config.yaml
arch: "transformer"
model: "CTC audio transcriber"
dataset: "melodies that start on their tonic, played by one synthesised instrument"
train_examples: 26041
gain_aug_db: 6
n_mels: 80
hop_length: 160
input: "log_mel"
spec_augment: true
win_length: 512
tokenizer: "word"
vocab_size: 59
norm: "layernorm_no_bias"
norm_position: "pre"
hidden_act: "silu"
mlp_ratio: 4
head_dim: 48
fused_qkv: true
bias: "none"
qk_norm: false
parallel_block: false
inner_norm: false
subsampling: 4
layers: 10
width: 256
positions: "sincos"
init: "xavier_uniform"
residual_init: "none"
optimizer: "adamw"
learning_rate: 0.00099
beta1: 0.9
beta2: 0.99
eps: 1e-10
max_steps: 7900
batch_size: 128
epochs: 38.8
lr_schedule: "wsd"
decay_fraction: 0.4
final_lr_fraction: 0
warmup_steps: 150
weight_decay: 0.3
Rows from block 5 of a small CTC audio transcriber, named by matrix and row number. Rows with one number belong to one neuron. Each number is 128 + 32 x the weight over its row's rms, rounded and kept within 0 to 255. All counts start at 0. Numbers have three digits each.
After each neuron's rows are labels from the 100 clips, of 14976, where the neuron reaches its highest value: "peak on" is the class under the peak. Only what is clearly more common there than usual is listed. The data: melodies that start on their tonic, played by one synthesised instrument. In brackets: how many of the 100.
# fc1: MLP up (model.blocks.5.mlp.fc1.weight, 1024x256), inputs 0-127
# fc2: MLP down (model.blocks.5.mlp.fc2.weight, 256x1024, transposed), outputs 0-127

fc1.724:122165101053159111161179147141137143169155070093127128117158090116112224125115158130133165161126169111118121126185188132133112164097157152124102087115191121123086136141091110089187112094125120093095173159113149088145128109069115168087090093108145092123120117117123107115160118100143132086181172105105082107121202094158131080132145114141084152144113113155071079195113124142158178190156
fc2.724:081148147145150165176098074122094194116111141127129146150161133133158074188152120071188133095146092154151095161051121131021172161117147138161128175091118104106135129132179091127077194165174133140154080104152073088116142127121141171170108146173151137093198139166135138117140106110099100132109142083075108106105165073104148135146149124099096147087092184156123133129115131098119152080144
peak on: C4 (66)

fc1.238:126133102149078080169192118124117153145116114085117138133167096154111188147141135110132139132123146128110113166117172099131149153091165125090155146092151119142109138136152113115143113133255120074146138186142170109150168059138091182076102130183110119054154143124146103119100147110124092104120146120131089165100227139103161117121133183129093141102049210169113088181088095155140106128150
fc2.238:096180116058164118176117140134199202100091127126104135124143160120162093132139124089184182158158146145124095111112160116132110148148135159142144134082087136106137149178120092107152131158134131124171168160182117069173119077108148150096098123101140156147164130123094095108115110095073164087037165116067163112084183070143149129136114163134076118106134138154117114100101133109136194115109
peak on: C4 (61)

fc1.615:156068177106112090091103154126106136177121139051163130140148117143134106105106142130112167096131083102125083101151146159097135154123079155142055124128147095125181126140083142091119113062182123054135138161102125123152165135121088191078165111087146176126198186147121069182086123143137082095166142138168165146077172189115131118156155133122104149175105122131101117109111177148173144149134
fc2.615:164157116126169135135134173052165134157130087171129139134139140105121138158159110094122107059070157142113133149177182107104084106132142157140153096113137181111118134145171087116170100122104152136100145092076136152164109115142029143142076176095126081104131166191133131098170117095122112164094101113179083108130126061142168094188127131117112124104116115138127083183096142112112118134154
peak on: C4 (64)

fc1.255:133109185135108142079136149146145104166163095098097119115098144074123136121083093136096130121151094112106130107139166078168088105131126116103116155160161130145154140115095135164110108122160167148144114134203137104137109167169086161093143087146096191097165119099088110232069119157103112174192137157146164127139127138162105158099184149077165157150140081128095123121195166133091091147106
fc2.255:097161125167160107111119102144137177130114111219141058082131156159181157070150148137136142123071138101107140093091089067121128155168121120138089156136112120122122132123120128131115113150137100105175136128142096086107129123147157079119114122112105186150100127139129134205173140144102216111070155125145152124120129093148113124181131128144151123126166144012157115130078200103096151140137
peak on: F6 (26)

fc1.204:171116099098119199085171121109168126153138150182122192179092083145156139116167103131099122121144101150149118109152108180091126100132151133106117117140150172133139174115105100103069069065109173121160102144157124151150137022164086164100097115152098149145104149131146165099076064135147104196159118140141120157133119164193125170192168089159168147142096120137177118106158152125154127095111
fc2.204:072134111111142053136118182122079141112153139077164115091100125069089115137084170107165173162117118165114101115138090133140105123136161101137108112137120165150169126128189171163192111137140076071096098127130107119155146140168126138134135179184121088093133142122104209136167138117104177071128162144183133055158068131108154087094132094091074152075134161097087140123059135120155130132073
peak on: E3 (39)

fc1.325:101129151137097123103120199078178098149143123150131164082130095108162131076099103077123143115172070111068121120145168111163165158149094169115103108166164153134164107115101119149153135119131158146135174157133126099144159135154105138086092105125113197143119141103049142164084138130082129108132147154080100162051113172142176147077173146200165123128109138148160160150140178139085132162131
fc2.325:136123145189094106124181111127028134145105136099150081159120123186110166191167153133125119127111173111160109137075091138128117108089107143156213167142102112184170126143144150173099168101185101151153043075089116105149154121142122137155145102127102118132136124106112123137161107107204170221171113132210134118141151160087094125167121081097153109133111160106085120127145065131184157094096
peak on: C4 (31)

fc1.627:111137117120112146124109159097135119185161171164105136119044165124166202119158161136123115142175108098027154137148141128132156114134154121109036130081156118137073094157118093112154121095167094088151141094155104092177127093151127154140155109129140141115139119050117131148219126131103077180090154167130118076101110103104149104041128162170123169083085144154174086099106089119171097158083
fc2.627:090168078149145201095103143127158129130139195162123108148136159134155111162087073136208150093113113126119108088156117128138120161115141156167139196130128126135144155138123207052134127191136082131154122109086110104159062169049125130128160185109123128167144129105104147145131091076071167177114155104124100050130114111129136131119148122117148087117118110085151096112092098098158092073153
peak on: F6 (79)

fc1.284:098116154155080090144122172132142137110063109092087115135114148111143152121095130054069111141118153168140095169207148136163207119123044177167129091124152149101093127148176115126180157136160140095148170148122080087190159129146127169105086150128175107163200165081093118143129123115175140150082120105195107163077133170111136140099180169168066160128105124109140125184095144126102130185117
fc2.284:130140177161166131089128122141140146160116128143189074155141119135118141126142103077114058076107129148140117149124115083223121116086160143162130190104090164135152163046124182178153127130128188102140106159122128255088130175114087120113103113203080100142097124179169127121082145130114152146183141123149162086117126092131129153086102093126121105157140122159126129135163131091172117089184
peak on: A#2 (36)

fc1.206:130073159143087110091153134125100180126101102070162160113139075056097165138052140129089122094081123130154109138073179149086125128100117129123158087137100155147169136128125104082097122115160199083150164128168128123090191156114133132113117067159134146093135178073185094155138157105108152041142132161112081203116203171077119105146120131177051142127102207150108174160137146116085160134103
fc2.206:124175134130167144151122169132121175073113165074164158139180125173158123130102197052100123083099134128164080135117163166114076178116131182138125123129107114122156136111122092034156124157143137148155110179098145075145177126045120127096154092135095137125204164164112092117118139135143069096071097123140137136135157078044099090137171112073098131152088138162157138107110104133127123156129
peak on: C4 (88)

fc1.543:086128138142091055092145169139137148147160148078105132169088090102152173060121095134114128092102099137148134109135157106123199113130134130076101118133190155188137099149114074122136119141189138103117137063129154097086093126145151124125133119098106099115123087035134116176151117131136145132142079124141144157118064141163081105127099134114094146160096173169081186141162142129131141086171
fc2.543:106148135174113102198082140146155195126103153088114097097124124120137132103064139151165180115143093140128160144111145136149115157107127127104184152117104183093131096138111104067166082181127125129132129102117156133193138147082169146136118131118176197122137114129107131142153139104072145078092104182181111179128048119119166131104100145157112150110153119099134195119082126062085079083161
peak on: F#3 (33); F3 (32)

fc1.75:160124072136100165087143102125166086118117176130128123197116080203152150135131154148082140050156127144072124112131101203107128152139167158155090110115153139130160175105087138135142067072123169204128063112113119102174103071143077178133151096142121133104103128116165146117087117147138086141164111154123120135095139144135162148105143133094162167156145103181146168179080176106114094090149
fc2.75:099115159157177117084116116096132134099113111109145115124059159114144133181138150125084148134137092149112101122123099098144065116096120035139102098131147128128140135158131131102098134161163083025198128143138096115071110131129092098127108108159110098145152176089094184117191114094110153113156107128166142122146073152140121125108181083150132115064112174128097116178160154115144101107083
peak on: no note (60)

fc1.342:160133152104105109112142182077094109203171135136109192141127119106150173144178117134104145110137103109100137129138116127134131100186109163112105071113197100161112084163124058082112126122177151169114154103125159065108155071124133140099141099073158148144161143069128112148135146081146051113167138091144091142128132135077074076117145131153055180117088170191093138113121126173122120120103
fc2.342:110098165120137134118142126139088088124143107066107120147149137075149178137089141077095174094136085136151101144210127135177146108113066199141113101126106098091138096123122111076122127118159208098129142158195129085192139114069129222165090134150088147122101090090121115186092126121097141114156120047071091149083145144111105156107183105058108095130140158111135094142161140106110124127127
peak on: E5 (46); F#5 (32)

fc1.13:069132163140126165172136110124085172145109160154049079154132133101150122105081113093154147087028119173153113095130117149164094117084102095131152134138117127120104106096086084185176127111141128139160186139092099148136105143111134147147169142094224083107137089109104098136191129116082169098071103117183111117079163158108127085122132123161126092105151144095100075103125107147128105133154
fc2.13:140119138109127068124190157143123139103130155151130155114155138171078140126154083143082103100106131162140098170097140143104107118120166135159110137146144089164157141114113159112129130143156156121114130105194144120132107145136087101113105136122096178114101104125165158063081091150121086112089140152114142121108194114156059139202143145109208189093134099147140137093132066120179159111140
peak on: B3 (26)

fc1.271:130119123113166176057143071199146153124082146090184130113168139177139160160158144148128083133161082116124103074078169110157149065137088156145169123116121189168150153125050145133093108121078073140100128179114059107149153048131158165079115160085142087107127147110081104173073078134160112153151115150139116144085136114136110144066166149144150092131144137137144155078114099157144095123159
fc2.271:209119116206139124132157172077061163154161169165114135091123126099096151110127165121173151140124125158170141162161188145137110143145168112065109181165139090076094178169134147146105156158144147085124108122132188101131130122131151107154110143173050194175130110144164227159169178187096138089129088137127167090152143140094152101137060140153135135131090127129156129123130148134099181110152
peak on: B3 (61)

fc1.635:181149150144107042164099156076174151152124126114111159142133160101150136095143154120082174163082114137108123129128102170136121098177132175114102084125124149128080083159113079116156139092158141091067162089123121132061125091109146123122068090088145094153149160061176118123129113145107091091137094149185137201143127141155103116141113145162000213136118132159136193125133177120116124109150
fc2.635:114126120138173175107136102092075176090140182115069112105150155170134112118096109132114118115158144126157136107128183174096150122126166154078146087098134159077144134127107087091138088142174165143124066114126147106147154098117082172143140104117124205147139111171118114158112087092111122159090110176060186108068110157071140184144094139108163156108118093048122147104126108087152107123159
peak on: F#3 (33)

fc1.246:232137073080138101105177065161170117145136180084132108098081098171104124152140122173126129087173143135092073150122110133101153137121129135114066089158141130088153120128146130126085131155133142176088107159156162116106153134121134136114102152121063073154131156124119118139114177100132101130129122127199075141118119124168167165144104137084141164094134144146125118205085138141111127212097
fc2.246:065097121170136169118167193044078156182157153094065092130129145099183123155074139087113104121149113105200118100135100139155092074094147092118160119110181087136135088170130152111116134109142085097153122137156126091163121134178124191154111133153117094093118108132123173128107118109109189133166160121126144137106075127079117105121140069131114114138128128179101132172181140111139132068123
peak on: no note (62)

fc1.74:112089125081100119089168110155118060147145091099084164091175209184123148143100165146090175161139171097119089101141185111132125127091083130112158121070130148059052131160114096122175120081145137095224122088158077096099164145098147156091108147135138109116171176098071090162111123165127126096136150133145105127069138142136127181098128170126105119134140108083115194165130137119182143168112
fc2.74:126139128102144098131172141207111196111148137057161102163071020039149166123115072070120103097148105153131147135146099126154125136138176168115107161133116108127201124099136139127050127153109221116084114138100157140171081152135122146207129115165124142129120056139146149141132131102140113135149131150140120133167101116095128088128152070118125130117111171220121112100100104134095075093151
peak on: A#2 (28)

fc1.688:115137176163111043181096149121147102150136128158136148098118180143153117138123129098088106109105120079070132105117103083121186122144095192166081058073142139145143121154137099121185092107177155152107153111117071091081128085117097144155087149117137164156143141102107156184186142161148149136119143136190135117082171110184164158109157149149097163148089158150129099157085153066048129107145
fc2.688:115085144163131160109188120095091142159108111145148093149142153089105123165117164148150053113068085040092089072108118106117133097130126147151123072158079183102110177110193240146170133184148172128219132147100138234116160117134079084134145149218125151151077136109169143084155110092129162115141168115085082127144156156114140081134112102073126124159120134150116122127124133142190117127102
peak on: F#3 (36)

fc1.261:166118085135107117122193069150098146132139123154101137160117142070180084108108096091166119143097109133142075110136093161090165095121130108125129116129174155153115145091146119142091145104126100167124130168133166156153115159094184154110123179116111166169153161119196153107133123008131098088129124159118112118066103089163091081227178104144082133089128140126163130169098160116150116119090
fc2.261:081098132101088134136121147113108165161167139111158122156127107077118108144039156113101090143139163093152153154119158110197134177104106128092143135100109170106179147160161086108165119126124100116124154134080110105109096107138082093134134118070124092114092155132108121119149118226038123125160177150129176146193165108050157117105130149076161174183161083153136207155139075134131047147136
peak on: F#3 (65)

fc1.46:093118117116124098177168135155135159115156151138050135144144175118111142113110123146130076101115101107147130156112169105127151084136094094136052141123124091170097141121058117136183086096126103215181071166089069156155082154147115074134132140088138165094117119158082103164139174093126138092063094182122131197078135135113157056115091085130101131130138139207164117139096097121087130154124
fc2.46:151144123111141131071125094089134132076158137137174081123126144141156130103216128086168107125108137113164126114125115193129144124107148153111125164157122107119107103096189140100132142149135167115115105096117166124124159101076102125098111080189097142134144181096190072135091085142101142138159159078149114089143096140149110115128212184135195131127104156110103110089164177134104125117117
peak on: E5 (28)

fc1.639:103149153102133079144150147129153101158122082053145138144120091067117204127086152119150167138090125150106118139159165156146102126078034136147123157138158093131119088172139146100163146069144122120070133160137167135165199153061109195135038154121109124136146104118202144117148142147106127105149109075158109200165128138117125119124154136097073116148135094187063142132151195096160109121138
fc2.639:129166120086136125194109135074181175112096113135158119146139081114132138072094105096161153174138164132135102115135148143117117152189162135123178162121133111059131113138099122082155152140117092152140123121114130139149155097090098148124053175075149118149143152162157142065129127081115118138022156155137135159157153103059139096164110134140147146101147123136157130134091127140126118101188
peak on: C4 (65)

fc1.420:133150120098076137122173113149130067106121108150162118146147106121142146077158152098123125087088121128132125108192154140131155170147146147096161110145159108113134125149112128137144157113140101120164119150157145118143140104131159123108073139106076150098146098113080104139145154111107195069135093141104160169129096157105070088106115065104104094183105131092067178138162154103161107138102
fc2.420:148149088152142142151100152087209213118140162125102185151120170127122119096077132154170132143148144154117149138084139186131083148096161116120143138120141122070153144102085129117157094182131091130074114066113118168093137171097125105129117144136211163128148116136084140086106158110096100120122080140064135184122043113081159123160084171133133158107138131135144113098132128190153085121155
peak on: A#2 (43)

fc1.473:154121194113138145158165101145132098159179122054109123129168109116153100144138117114097150092096065130127125118172093141162159132132130138098135094090118134077133121115148129103106176104247128043205136158142144127138115117146135138133116140154137117052148111128076116131082161159089115134196122131143090119031115186143100142096147155106079129148086139096131111181082173135131090132110
fc2.473:121142062134120119135151140140125143134116118170090126105087129113111152141149091131112130185176132142125170082133164171132142076119165160151124114119119104127096137157091134122104149111077118218149129111131166106117097137096173159151142147080127098164139155066184150096104106119140174088103131170072144145156091137150139174184161134052170112081141108145094144083163073117097200136176
peak on: B3 (27)

fc1.616:078145128089104192138195137146149130172127160115154107148062113012129128150110097111150112103113127080132111116073083118121133106098130123149107100071111159163178150105081128149089116121109087127115092176128134120095085120159106142122092154117155120146086125114055085110220151113124063150092100086143091121116136128101105103129125165181111133142151228099118102121185130180149143150161
fc2.616:179136115158156053144142179115037143153139110166150105154167178217144098121078105111168095151110089106135133148104155142207107165153166144071139138155158152139117120097131163116138099118080136100112150133070166156227156147120209148102105172154129110062123148162171098185097115148090194128072117117137132071089151091178121098154110121114205104139171091159114170127100107117122161088128
peak on: F#3 (32); G#3 (29)

fc1.260:145185090095055113162157146122062133140157164134101164121165120169152154176174136118147103118094143111133105107152078205085135088124151140101105100111154117080131105167189121101141168177143159117127150151103130090141141114137131152169154138116179087136150151091142097119105086099176082143157115126151050135097098156055134095149153161155079174072106131194150098139079077172165116156155
fc2.260:126147106140174145187119152107145127132161159049176121137162148070155057111072111106143119066091095093153103121134159104165109014108148160072159141123112162072129149147163096130105166174170209117153093129163120091141129109115129087142142121204088127083079149127105135183139109161106123130171089134138095125121133121157132127133121120124141078134120142111107160098147149184127098102103
peak on: E5 (41)

fc1.613:106089093102196120108091098125179130125155129106164116127126082111136186099148159164174072120146108082137173101093165107144156082117141168139085131105115048109126169151053153148035153137138103130155146147142105117076087084137153162140127183097209069086215105140060113130100138160091176118104127110196107162124146128090128118052137135138149106115139185183136145122121146154108078151110
fc2.613:164166190127097114152140108114113136126163140145119159092113170126146130121109118095146090060098088168109121163111153151094130090116116109027098086082126160142143120134145116141132132176128093122146075102126155148205120179136152136171175120202052143150084105105165113166166108138079077111167079155144167071121116104142100126189096155130120163154178117184119073096124128194159125124080
peak on: A#2 (29)

fc1.210:093128136146064062118142102145151133186119144142122079132128103120165159071128111097109165140094069126159125119155129108194177097078108142112186159160124164158079113162158101114131124119230138126144116139158153110071128100110147133110092100170100129108097115083114123151144105143096177096164122068161111172094091148159151180109147139099072115116113153168054096150136143085140160096118
fc2.210:116136129138087157166140121096156131140095159186095079062107091154193127126165121064122150175140134140162162110176147189205113144129107131126228192135088161099105183159156131083127154166135129191152081172105132093182110098068193085099139127124132154123146100182076129066120082076125160156085124126128139119116104062102146115143131129091141095062108106095102107129082096100140144132132
peak on: B3 (75)

fc1.24:142173094117152202144154075120151138092099133115182199154163123093096114110165146169142097151151101089168052166163096132134141124126122128155070123104149115143164181147122149165132096108092167133086086148097196122068215096110086154102139116112108128112110185140088146164139124157134099080094138093121195183130098167092130164096124143137156194115120114157188156117199098145132168157121
fc2.24:115110203159118084132154168162146145094131162149121078118089132153123075123090143143162077127110162135152161091064138151093093106095152143091106105139132156100078110119134108107103154083110086168118104150072130122183132134198204166109043137139109116147119142175126177182086136137108156178138114179111130092114140130156118087140112137119115000159147184172189158113119157146102131128115
peak on: C4 (28)

fc1.97:120094174159120128057107191138119106161182127073096122090110129095140152100088094158091105113123097122092125103144178071161136131150113100116078154166172152133119134126121133168111136126177127082129125099207176110181126143192116166091138104119122142083151146100123098248122117166099133160165108173180167091125137168154121171091196170103153161148143118137090169074139132156093069156129
fc2.97:067138142195108170103070129113164213119098144193113049101163175135159136119148142169163170101091149106106160109124130080144112164154117102151087159135106121163123138098096125099150104159121060116165097132138168131109099136125163103087144111093153136149111169115123151185184113143091205122107134195133142086102108054135120167134131151158117116117155120078139146124096138091136121101147
peak on: F6 (55)

fc1.555:185139109107081112124104131143106151121167139089143184151113161127138125152172178139132119144130139136088108113141080177095124078151132137141070078091148127060147084117143091109147160156148194088114187100131115119120143108140129141193140137115178138153145165075152144134150131090175040147103057107128056124096064192059119045124142143169106172086084104186173090117146078176169083156156
fc2.555:141112100166150181140058126119200163093113177137140118126183128135147065095079148101186149149107123126139121122131126176153126098150090141121147105128102140085168138160128122133118138149132107163169105097162127100157111093083163090165113153134137140129133159165085130154151116092086201104134076122065062130102077112134128151150105157150120101053154095044186106079137181093147108098127
peak on: G4 (30)

fc1.174:121106191125138095152099075113122109200161113148155174117156139107119121111157174143098117142103114120068139150147097105117163139124122130156096052112127110134111128122150126058101131163151152157191143147186133113104144061118120192153135093101200147178192141129131074137128116076112094122142125092103096147112157105111126126119111139128118155099118171157152129156108144097104163139102
fc2.174:092127094153169067108169125164138158152089143170116071132142132169117135177143136085106097100117064117103156188102116092128148068115127085119160123139107108146082101076120138139229129175161118101111184106090075174137151157093134137137110177127126143157079098119070139135164159137135156112114175066149100114135129153153117143134097141106115126219159158155086106177118150215084163092129
peak on: E5 (50)

fc1.218:183138146144168227077123099206166131116081121096160110144146149188097150118154192111106156072220106134095135104126143124132131107134094165091153147062145165123080124190105133123119084132147123123134101145115129121111104104108108179156133077136125143096131099121093182157068103178149112156179151118134128067123110172094159119062166140130177137129099104141134176091138138159108095107152
fc2.218:156105139150100079138150098077168105106151137115071127131103072151109147168171103110143136087126111172122127117157144142091071100133168075142071160163123114128114156124050136163098126105109138129107104153139128090187143132128139101141130122142101159138076158104111182135143123095157130073094068110130160135128087121217095103111114146226127119096112150140116078155127153147088180086139
peak on: G4 (83)

fc1.194:113079113099113184087166141130139118153129089099108134138133136127116127140103147141096152118123119112155134090091094010182130080149150115159167164102132187113136172086120191156123123186116122089183119146144101119142148100154148128140097115112117133133157111132169173114192079183114126079119105126102070112066085177112144135070145087114108117142163088070184086117151117073137111150158
fc2.194:103139160134154114188116137149155150113088192158143093106159153181116143085133115090136160136114123168152139100138171171088112179129095117136119158142111090114143111183177152144143119054089146113039142130129141113181104127144170099075139123107112177143109149075103163108092126090146159182114146093177152082138146098113179122166123096174206152068121181187136080163137139188058148065156
peak on: B3 (83)

fc1.393:078101073143093115110124135146187087123179144111092095120149139097145160128132159100113131082151120167108131125171106181042117138115081100164175089086118184126120140122083155147107144049223163121174099148173129149143145109116099116123099097150101130166139145140194143121112101119093146152161173121111129127117104153134114191085163121100146134217092082153110105171074148136104094104147
fc2.393:107116165115153100135080134093110163115101087091142144154083144101111124131098131169107191116147096145121068095177086167138085093179127141177095169128116106133151170116153143125137111170123091118099099113093089099085110161126122165149129159184122113118121202051056171117163069162134128033170099136119114134144091162076143110108094112163141104066149124145123106170106125105168106122127
peak on: no note (78)

fc1.675:149107095165091151092112112104180101184185128162176147181137113174127120134131175105145077059136123097117117105121132118125137107108165128149065139090163150156128160130135135126148085113153118119196135133145132146085112159158119081146159117128129097194143181137127190119179102119087073062121112132131113097158159168156132134113139108089174131109082189158164128086214143194102095090133
fc2.675:060145149146146043211161064152109147132105121064114119128081173096130114148110133125123105098093152156137095111098154088109135127096139139124132118129107128100155135157118119114153144135109147096109062107073087144164157098133125144082092144142108094076116165132121049179087176122077157171160113085149085116127129097085094118107203092131158084142169102123135115158086117131165121119116
peak on: G4 (41)

fc1.329:047102161129192146111123050178109164139135181129112129105114163086168160134177135153114100189083146100158146128078129117140148123126138106159128122153158113140118143165047121170137156089144141134177159186148048149160132092125106141121060115087151123105133190145119093081129086153125103089114102136107117203049146177166130134106167100135057116137098087061169130139112147094116101191163
fc2.329:202127071100087148120082177129146121138104144171106178085178053131156133132124125087168122125144103174177117114105170112113114122186085143140090161195143148094149122136130087127148099133147137097100147075112146122103118137145160118173151131139099167146080074108144226143137105132096164084138150134097176098152107072078155096143060134080140123094159122178142113126089108147100173146105
peak on: B3 (80)

fc1.630:102160147097104065123156088153162106139170104064191129151148099130154168067159146136098147151081190160100101097134146103139144093130098150161140071141134092098091093130138097123178127118109125131129142130129081106077132089100163074127119114107235150170130174155117159136182131118155188127142159109139090139116074170120121087151105112138100131160133132158075123163136152178122127138104
fc2.630:133117166108149215127128146106071150086105062165121129114096159085098122193177133122127120103138189139098179097046133102102118136162135119140098185095092120114150091140108120236142130105118105139148116099160068114118121137163121128167120129152109133062156115161114135148145178157125129135136175159125134108139169077137119150113098113112097112100131133145128155108093107136126164070120
peak on: A#2 (56); G#2 (26)

fc1.339:211149087136125110080132136154207095128155089097095180118160124125129110049160159136128129063150142129137135133135103170117121190122124126164133119152111158178130082154109133138119115209148108140124127113133146120179090090142072109140101055184113129182138115114089150106126188096125082151100151158121101062154151142133117125122115176141153142145122065160175115123078144087165157090115
fc2.339:053159133119106183181101102116136144124102148110133114131076136083170133139111086160155138140162102181096148091148120086136144059100135093191136148137145114139131123113123083169207138146101108050171110084083106102087158083123124151085147123142137088120132123140040214082149079153110148120128088076148141188112086168164123148108105096160141165131141181143111169165121128145108073093133
peak on: G4 (33)

fc1.537:129130124020143115131187098138100135135099096076088157148125200132115142133085172112077162150140139112134094098154193135084137135129117169133116086095098142094075126145167066051207209125165142079183132099161049084116134113079184153101121143138158154146169153099129083133142140159141120090107144102138127082082165126156126139118104155135103148146111168050106136166131135133187139127078
fc2.537:159153087124153081145155135165163141113135102071129126181075196148122131125097130182170156109155123189116148116088113078144096189102125143160123182155110171157151137090125155158124133182124140047105157129122084128152099164098134167149089157107150138143128110152127183151088169111097119137056095103178175091165156130161104120092139097118183093143112135073119071148102122118103101101105
peak on: A#2 (30); G#4 (27)

fc1.211:059067156090083077125136132133098112172103073158093116101146183104144140129119168105087142158138110082128042094146139100111154114118109166130116089142125138078080067214146120104190144145091145135159155138145079064142147055145168110131142075113136177167158138083138086127207072186134116113072161151152158140083155141149168163084157169160096146099112116175112151140110118101129189130096
fc2.211:102161176060096155159126156143092092146146103172118101110152122079161156156124128116144138146103098115187162117178108093143137105123073141101147112100118109149117142157184134122086074140134175148167104156162153125114112091131104152111148165168106105090128160132177083161099105154148127103183136078105048087114103165144110151134165113133102116107144141109161150167160122086135098142160
peak on: E3 (34)

fc1.440:168133138106113115132145185142181087139194117060117130135078133129177135099105111122098156134179117158121110102170117119145124134141111133066085104120174108127109128119081144113136114184128137087051177137085152098200105089128132190142148154118185153160158116080083072145082137136156097194157118090129132131116112154115118112136097127125152148201141100101118149115110154183170102135105
fc2.440:114142139039100095162109055192124087137129153133135118130193115103141090127135102164146123125154122112152108197132121115131119113098125095086164123095133135194114121101127116067090164175146099092165075102099184156183152149133159153128161151109136112168168090105152175113159104182122157081114160065114107068162183163094130135058119118165163103114122109108163109160061131087190130120100
peak on: C#5 (25)

fc1.681:100126137123122162167176085118142130161159087118075086155112134145139172113148139157120147109134101156177072154068070084121148094123107097158087140128102098149131154160119164158121139172126075096131131165113104101167141130128162094133060136138168100120132160171091130154214074103107133150077173125186147180057160156066123077121102135182154141192137148144145144148120108205116094099137
fc2.681:140180086119085115135127120112143146111095134133167088159169195097107153158101131141132072129108115114129141138086159111103087138167121137070131115126170170088119089085104079147152133146131144161129159140086177113143084163099116161159124124162114178128138125114159105102101174152122205120125129121122138135146152038151108098191130146088144073095132087186155106096107070068140133140160
peak on: F#3 (29)

fc1.662:115082168117102081114153146181112150152113151094189129164139108104132158056098102111124174112107055123128099103166126099197147117065096145159145142146166126112102141129126120150153113087174100131161116128147149129111143131097058179086078130154137162131116125123077142149153133148105154120159126109154101143053091169160155191133147142100087167156123123146078086117115168101139116146144
fc2.662:168133093125096173158150122085159191156122146165122094098112088106133137179177126095171136135113154123065111156101184143119107151121160134123210195135087158086150140137179115067149140181138150125161101136137153130193128119098128119108120098124132160107142150208099092098118131045089127118030198111162112175135129094088175106179090142139129105061136143140118103155034081127130164129154
peak on: B3 (75)

fc1.364:209111121145156130169136071156159132148145138071104141112128105211154172138104191180124107155099174168122179125162177169126155134156131173107088125180142055148141136103136120147127140104137099126127141150141095119161127077162127102169136095110133094082116110147090116141077149161102163137113168160159132115071139104117101139135055154135179164149139113172108146206060199075140176132170
fc2.364:053180119107116158091134109104154130120113135117190133112078152106136116137136117138153152061107133098127107113142063125095099090134117088158155143074149187114121172165131123202166157168116116140078098118128102120101134159097074185150128091175090192134115107141118179098167171122166120126156114103122114154204126134136103110104200126102077170060130125118161115098175137167171156107088
peak on: A#2 (81)

fc1.398:066120123040128163116174105118125162190076199085126174103115118051143077126151105125119143114140117112156076111110102089097112128113176094171165128157110142101156170102180168131090084146142109145060070152127151123117135116138108089129111140123156124109129138104094143144253108170136097148088137062168115134107115104062093081090091117096120194179137177090101087166170172136144130078126
fc2.398:162145114130089095117115162159064139145165069179100075102116142170167161115096094139149066186140071143115151146114150183118166113102144109110117108113109164121068064071126149073155156133110167150156135181093127086192133130169170172131073132136121097139122181072117109158048103186128183159122119157127193136121165122183115100146119074154130102080124110182165170140101072125130120149128
peak on: F#3 (42); F#5 (38)